From a checkpoint of a small image classifier.
Model: 23.1M parameters, 64-pixel images, arch swin, norm layernorm, activation swiglu, moe top_k, patch size [4, 4], depths [4, 8, 4], widths [64, 128, 256].
Rows from block 12 of a small image classifier, named by matrix and row number. Rows with one number belong to one neuron. Each number is 500 + 40 x the weight over its row's rms, rounded and kept within 0 to 999. All counts start at 0. Numbers have three digits each.
Before each neuron's rows are labels from the 100 images, of 14976, where the neuron reaches its largest size: "strongest on" is what is common among them. Only what is clearly more common there than usual is listed. The data: rendered roads seen from a driver's seat, with toy cars, trees and houses. In brackets: how many of the 100, against the usual share in percent.
# gate: MLP gate (model.blocks.12.mlp.gate.weight, 672x256), inputs 160-191
# fc1: MLP up (model.blocks.12.mlp.fc1.weight, 672x256), inputs 160-191
# fc2: MLP down (model.blocks.12.mlp.fc2.weight, 256x672, transposed), outputs 160-191

strongest on: vehicles: one (73 vs 45.6)
gate.361:442506506479548452529556436562520529446511466453515487483454468516482509548531515430474522632572
fc1.361:462524486483526487499491403460484572495527514467471576454543506497500480451490530484481478507529
fc2.361:508500521458457516487446520454565479381506472433461431533406498503494611485527545488474445480474

strongest on: tree (63 vs 29.5)
gate.624:491515546513474472460563487485519483549475479458534494520487471489483521516546504516549467488433
fc1.624:507512418518534517463480498534409488467492547498538496488465518475466570450373538451481476503518
fc2.624:484540542463453457399519491508483524523477490521480551467504515426465458524528523508514475522486

strongest on: truck (83 vs 54.9)
gate.124:528510517533469489493580487439513528479570553520539536395491452471538425513418457474389501517517
fc1.124:514512506569518535489513496516437509496589503446510511488554508517446538519489472527464464532433
fc2.124:482554514484544411479508486528510433551472510471454503433568539479434440478419462450458490472539

strongest on: vehicles: two (69 vs 41.9)
gate.99:503506499528502456594487545500493393537425514505466470485545451462418462432584532441508489500548
fc1.99:538503466557530553495518538493513519475453473521542475520493481536593523554542441477461515528539
fc2.99:469519498504505424478510542493454500551470427537468519485463533482521582520479474487480509499552

strongest on: crossing stripes (54 vs 25.2)
gate.499:495478455497434513552510446509438508578497477488554517397506516480462513503511488462553478532495
fc1.499:494510561500558482565532478511488489491504531457460474518480494497515545541459528503463506483499
fc2.499:465474516514450516544455464484413439500541448493481454418465541483464498515494507485467419549501

strongest on: vehicles: one (75 vs 45.6)
gate.65:511446477552476460454488458484483500494496483529390539486496512494550510508458529489528534464484
fc1.65:494496493463448542425500545624502559474489487475457505517491470523528465492513493558452503531571
fc2.65:550509479556515563534455513511429488450429506538496471482563537468523525472513583417470533530492

strongest on: crossing stripes (61 vs 25.2)
gate.112:477465418515471511476503532487522529487533529574424542557485607455399556533510576477464548553496
fc1.112:501424520520428483500430583512499445567509531571477519510457485508508527579512422530526460542491
fc2.112:509484485547516508557526457502512493511470517610540476468603466529534511532517513507519512426438

strongest on: double yellow line (54 vs 24.3)
gate.524:478465540506565503500531492541534463493520531464535497549539514507537435548462510578495467484520
fc1.524:500492550505455486565515507560533506488514531532562501448457463498523544467488434518519484542559
fc2.524:539488459508464593488530539484477472454549445517588477504529519510461495472485485523464474507433

strongest on: vehicles: zero (57 vs 12.5)
gate.159:454427553488488503516453500467571488495514465545492494476444515551503483482534461457501581461503
fc1.159:559508524452401573479461494464511491468507506481505427499524540551427536542482504492449478470522
fc2.159:458461512524520509479502508513494463547540574464482481530481528510499573540498501470437485544487

strongest on: vehicles: two (70 vs 41.9)
gate.235:492516459544522505547446502478452454467444486500492498497561454451501495534566535570469587448479
fc1.235:474414437444529491502517460558513511519450567528483508472504479506498534528544463474483523500487
fc2.235:485519527554531490503518520514480508451505470568562535500472541508470542453411463479482432430531

strongest on: vehicles: zero (81 vs 12.5)
gate.345:531486477510525553494467522475416478474531465599559576544552401510561512494552453480548498461412
fc1.345:492480600481495450515493547501401562439535488502494456465539475507487583490497448445532506560529
fc2.345:508528530452534552532486513460515469521469509461564401456555463479453525496474418511516513472488

strongest on: bends right (66 vs 33.1); vehicles: zero (47 vs 12.5)
gate.60:471503491496514513510510510538458501433426501448426530505510462525485530560513503462534462490538
fc1.60:438533507498512477557509527458543511507532531486480464453498542543552492508514465479518436477522
fc2.60:412551480527514549524518433447553554491495572514570418503461523547497533527450552468586542496439

strongest on: dusk (81 vs 29.9); vehicles: zero (34 vs 12.5)
gate.233:486448493500407519445555508443524466569486475495512467531498493534485525539486501508489505433485
fc1.233:474486502515470535505434536536466505508503503423535477498471454542520490530486476563481467534467
fc2.233:581576554497517494546540534545468515481497529499531532499500546401514470464535485470511585544569

strongest on: vehicles: one (72 vs 45.6)
gate.160:527557510510529537453465499479565563515449544525533541498524508521529504514478484540518494486471
fc1.160:565445509525527472400546541510518508495421553499532556442461536484531495529435511515491538564508
fc2.160:525477521460479480493477510486542516475515538479516517490485485541494503478371447456609488499586

strongest on: crossing stripes (61 vs 25.2); vehicles: zero (40 vs 12.5)
gate.440:542452442502512532496497499442402500463470495525535550426547476532551430478576522496491515495443
fc1.440:503504513477583551475475535478555491473595473446510441467474497529458507472514524442461415488519
fc2.440:505504542521510463458541548455498516496502465494565477498445498500454479547510465514476499510510

strongest on: dusk (60 vs 29.9)
gate.631:482414518525498519503552473501558493534518501530553488459451470573483535504472474487552573575544
fc1.631:535542454574595493519450528477516495537431492531456420393428555460476469557525510547443468576482
fc2.631:532514379496540505510501444480544458500442442502509489459509552479459512539509517497555488491401

strongest on: vehicles: one (79 vs 45.6)
gate.617:502483515505552499465457454479494513502474491475533476498505541527453465521501496464530489529525
fc1.617:553423447436594470519486526527458503548530503471529434545525538482520510477529501462458634545495
fc2.617:508540543490476540468486475456509453428535481434533528410532486551485484468466475455537435501485

strongest on: vehicles: zero (55 vs 12.5)
gate.84:483463447373448504569588529546508529518497543512465487503497472556482518512455475506521475470519
fc1.84:556520484537500486445449502551490544441483477521539524568498432525495517504502529460500511510504
fc2.84:567493462508514484538493495554489516513487478488554468521483483523491504490479508531610533439451

strongest on: vehicles: one (84 vs 45.6); double yellow line (68 vs 24.3)
gate.534:555505477502527457458477527460491526515477480448471558530486508471522534502508509504472538508535
fc1.534:481555518488545492543530453495520504471505554504427480552422486525519514439519538453564458490488
fc2.534:469463490447421522457545480577482504472483546488468500452470535512416540558510441600539473379472

strongest on: bends right (66 vs 33.1)
gate.589:466474477617511510507482511512508552593448531501490510475458468440440479542416520453530485534528
fc1.589:490496475530502489487536546580481596585493429494465553430513454481538493502483491483575450499571
fc2.589:512541406565502549468399426469521542463433538509541465510445471504533586478452577455504500516662

strongest on: bends right (67 vs 33.1)
gate.535:485496425498477458553503479488516514493541567540506489492467484499548547527464486534473403438416
fc1.535:506494516478555428508489490505486525490505466435466535492514494483555563501491547461576498550525
fc2.535:482509444524484529507476459564463567514503534554503532657500481468542505496492483511495432521558

strongest on: truck (89 vs 54.9); vehicles: two (76 vs 41.9)
gate.108:498516504522525493505535491566494481539528527513422542461465513514522505513483580449449528460485
fc1.108:493518541526478501548430420533512497499415454481520502457512541458547486557569435557513518500501
fc2.108:533442522398516483445540476487524457492560551450521516544528496486471531538479498452528443500504

strongest on: crossing stripes (52 vs 25.2)
gate.153:509524507444509484495472455499551474480524450441481496495527458521476528405506529438479489452522
fc1.153:546559470445489494513422491581601473534581484515489473427481450457490474541521466446459407442520
fc2.153:524505473497494477497474464495462501551451513477547515482531425529485579417489500477505456509502

strongest on: vehicles: one (74 vs 45.6)
gate.550:458525513445554508511479556576473579465469539455533518447540481472559495562464527469457573465520
fc1.550:445486536483515539570475454527511513499503523468479526433517512502548486614512569490440556517496
fc2.550:536457436500477476542399484529537533517473462516439478537493515463499519559365482443501565515536

strongest on: crossing stripes (59 vs 25.2)
gate.594:512451477488412445494507488505444505454482510533512573544500539508445531504556463477467467550469
fc1.594:413497562518585495515498482500521494563449498502496453459535468488510436507411556511511495517483
fc2.594:461457482560499502563452502430499464403522533535452501570497511478440517479523430396405462535455

strongest on: crossing stripes (51 vs 25.2)
gate.379:512463554514470493501491483510481506527575484538447493485492538451459527567554421515508452501463
fc1.379:491487489494469563509508520538472511525491459522496467484462571508440485504426436504490521490490
fc2.379:490516458489546525423473453517467476512465505547479520444467516469539476486517430481503471442459

strongest on: tree (59 vs 29.5)
gate.553:385540524515518459553537443464558489448503491518504526388510448511511536520486539507491458447495
fc1.553:557560467492460535486473548514481473597496501490480516529466430514490546481567523503478495514478
fc2.553:548442506497587475522533448505549465487511496457509560548443474490452576450466492594514479441471

strongest on: vehicles: zero (30 vs 12.5)
gate.68:540530497496517498490475493551488513480515535418494468512502523448482422543525508499478535549522
fc1.68:512470518523474461525524468451588511478415526493497552571492468478543486483498522501504508473527
fc2.68:530494548510513493531430555516484498472502498577465475540485472502462458515525545450458471522488

strongest on: vehicles: zero (52 vs 12.5)
gate.369:464538503479472546608546487590433496600605496460533497482483521415447499479540514538487466448482
fc1.369:494495466513529493488475638529524406492517463483433426465401467520480538513478496433541431549515
fc2.369:543484549559518500522528526503458443536534449518512500517516560518488446410460526511557475530441

strongest on: bends right (65 vs 33.1)
gate.611:422506513467449482516476552503516492432494496474477429498483551514595494469443501506521522498496
fc1.611:548523481508509491501501440537492469554536539496509557503537476475432500488552490491504511472504
fc2.611:522471533451509497545516489541485520476489502465461525491535559477558511463473528487556387570528

strongest on: vehicles: zero (87 vs 12.5)
gate.10:564510457547506458545438494503466490503479488498497475564489506501579457472520541522516549520507
fc1.10:533489439470542571458490507507474434551493462532498560448443447517477470472544461414502502486486
fc2.10:470534465405416550512519490527447437534490475538485502460483496470530466421549507544513558540522

strongest on: bends right (66 vs 33.1)
gate.335:440466493573480543515479456585531524574473495492486540473502531541517521526537454508499535429560
fc1.335:467434460519474474482517499538517630515493538577533481601415502477482523458459477521507564526512
fc2.335:507483549431483541573463504547466520535485499517511530500485473498551498509514579467492532506545

strongest on: vehicles: zero (30 vs 12.5)
gate.420:486425524537496560473505449456484497482475493535535502510524438475510468433482493499452527511497
fc1.420:496563492487517421490523498498473506522540526464526510527460563523476555534530473513519475472510
fc2.420:506512480583466502491485520497515501500493489482457519526469478474536511528468499435496570481465

strongest on: double yellow line (49 vs 24.3)
gate.325:540459516455463451540403457500534500537565417471511542521482427505495475552519551509523523518423
fc1.325:551455499534530448474433460578494508516605504488461474522480564481485473454513506459513490467553
fc2.325:493513490474462479520508512470485504476483568571512434465483505498510478479526508601444498515501

strongest on: crossing stripes (63 vs 25.2)
gate.623:563494439510490520506447469462547442477480514527512484535572504572474573518579487422520563502504
fc1.623:531525478503531501504450528513487519494498516528456437496524514476499519526507519477525501475531
fc2.623:565528526455534535458544499548605484511527444459593555441440494483443547512528537473542474453509

strongest on: bends right (62 vs 33.1)
gate.252:510474551511448522567460482508519516503513473528460499376569456543513525595472584535452578385515
fc1.252:483460525525484445458593493450547523460499517515475439556443499455516517476438503468525597481433
fc2.252:509470478530475525444495478617450435481506486456558474466496583482503472512494402509458552538544

strongest on: crossing stripes (75 vs 25.2); vehicles: two (71 vs 41.9)
gate.398:463470536571535468474561420531502491426480609469421543491502424488438500497442531484546498496477
fc1.398:477511464531478415526483532550567433512484519489400509394476535525433527463463420464445514509505
fc2.398:395495517521498481479457572419474461515489490468501512475477493523567490587527544495520506550521

strongest on: snowy verge (63 vs 34); vehicles: zero (62 vs 12.5)
gate.581:459482468468455536507534573511554415511476530536512470488503504482498506503524505491540430473484
fc1.581:606529459475442491445544495457429473511503495475497487538496544563484497570494463397558542500477
fc2.581:519488514479508557500486487542451490461447553536564543595505493500476434512548446510443470503469

strongest on: truck (85 vs 54.9); vehicles: two (82 vs 41.9)
gate.282:527546504454492501492439457513480526490569449481537467533544484463447525524533480469555475512493
fc1.282:527448564505443446518479485499531508494517474525559497455447502499423509461587469474510497575489
fc2.282:433540554508529526515560417521535507522517507479437506528462505520465525487454576538517501504559

strongest on: truck (86 vs 54.9); vehicles: two (80 vs 41.9)
gate.539:540478476498512453448525504521530531483538506525457499438469474499532563491516523465420484440491
fc1.539:489490476546537444395586511539509564497584508506437468493461490524444550457508538481443488485515
fc2.539:443509542524482556496529526553467550494493455489492497449523407501550441533559523551440546579555

strongest on: dusk (63 vs 29.9)
gate.452:507497528505491528460490492478512582558507512472597532494479541498468542488493482483483542590477
fc1.452:473525502499477570499482518510465496475482499526497514544514546528490494590508438446494530537529
fc2.452:480525553587501456438535535497462499502500565495491472510475426492559483542429521503469579447492

strongest on: vehicles: one (82 vs 45.6)
gate.71:457482431540444483462509482518532563533512526521486506475541586526486532543434498526502544521489
fc1.71:512426525476525520565513537515489407418514454473523477546463444510483474461534467455480491466490
fc2.71:492583493518553518524486519551446531501545498509520464426468527444542469493495527511445432594443

strongest on: vehicles: one (75 vs 45.6)
gate.40:476451454498534429516510479498526506505538506516415491438508512492586504534526529478500526511496
fc1.40:518540530523506513511495476530439538528524517469524453549474503486481540481471514550487480461476
fc2.40:469479450526525497548500483542481504431477491472553506536474503439509479466522521507415527562509

strongest on: truck (86 vs 54.9); dusk (64 vs 29.9)
gate.74:530518502551553471467503508507555506513508480476531542523512445491550468451442482465540572484496
fc1.74:505461462580483528548502457538498513502464467446534562552446532554507497510505520539595449512493
fc2.74:487445497421450542562504496474526532513521524509451513505550514524502527469497486483493495559450

strongest on: bends right (73 vs 33.1)
gate.514:399517526558530381535521600476534519440485502544486566500488507475563507471446557491503499542497
fc1.514:583505465421526537499413499476431459520600476467500470489523525470503444537491539519487503519491
fc2.514:496492517503491484483555529512517483511572463480503502558535490496527413489471467562449428527523

strongest on: vehicles: zero (44 vs 12.5)
gate.488:414525563449472427518490502511483543580475503518530370529399529536513486548507535462528547554488
fc1.488:517536545482553570532510496467559492413510501502476510531525503423517545525492482516466506448563
fc2.488:542464516485466397468509495508424488517542463509524524505490518471481470523517412514489495424515

strongest on: vehicles: zero (99 vs 12.5)
gate.199:553560473527477500516493537471509462531506493536524479469524492431476492528522444492487412435520
fc1.199:525444531515510438479463473540482570518500516516481460493511422530537504457466494546414526512522
fc2.199:515443516472417516473513561464534513482543554472569549477505511507516494551559502494522475558507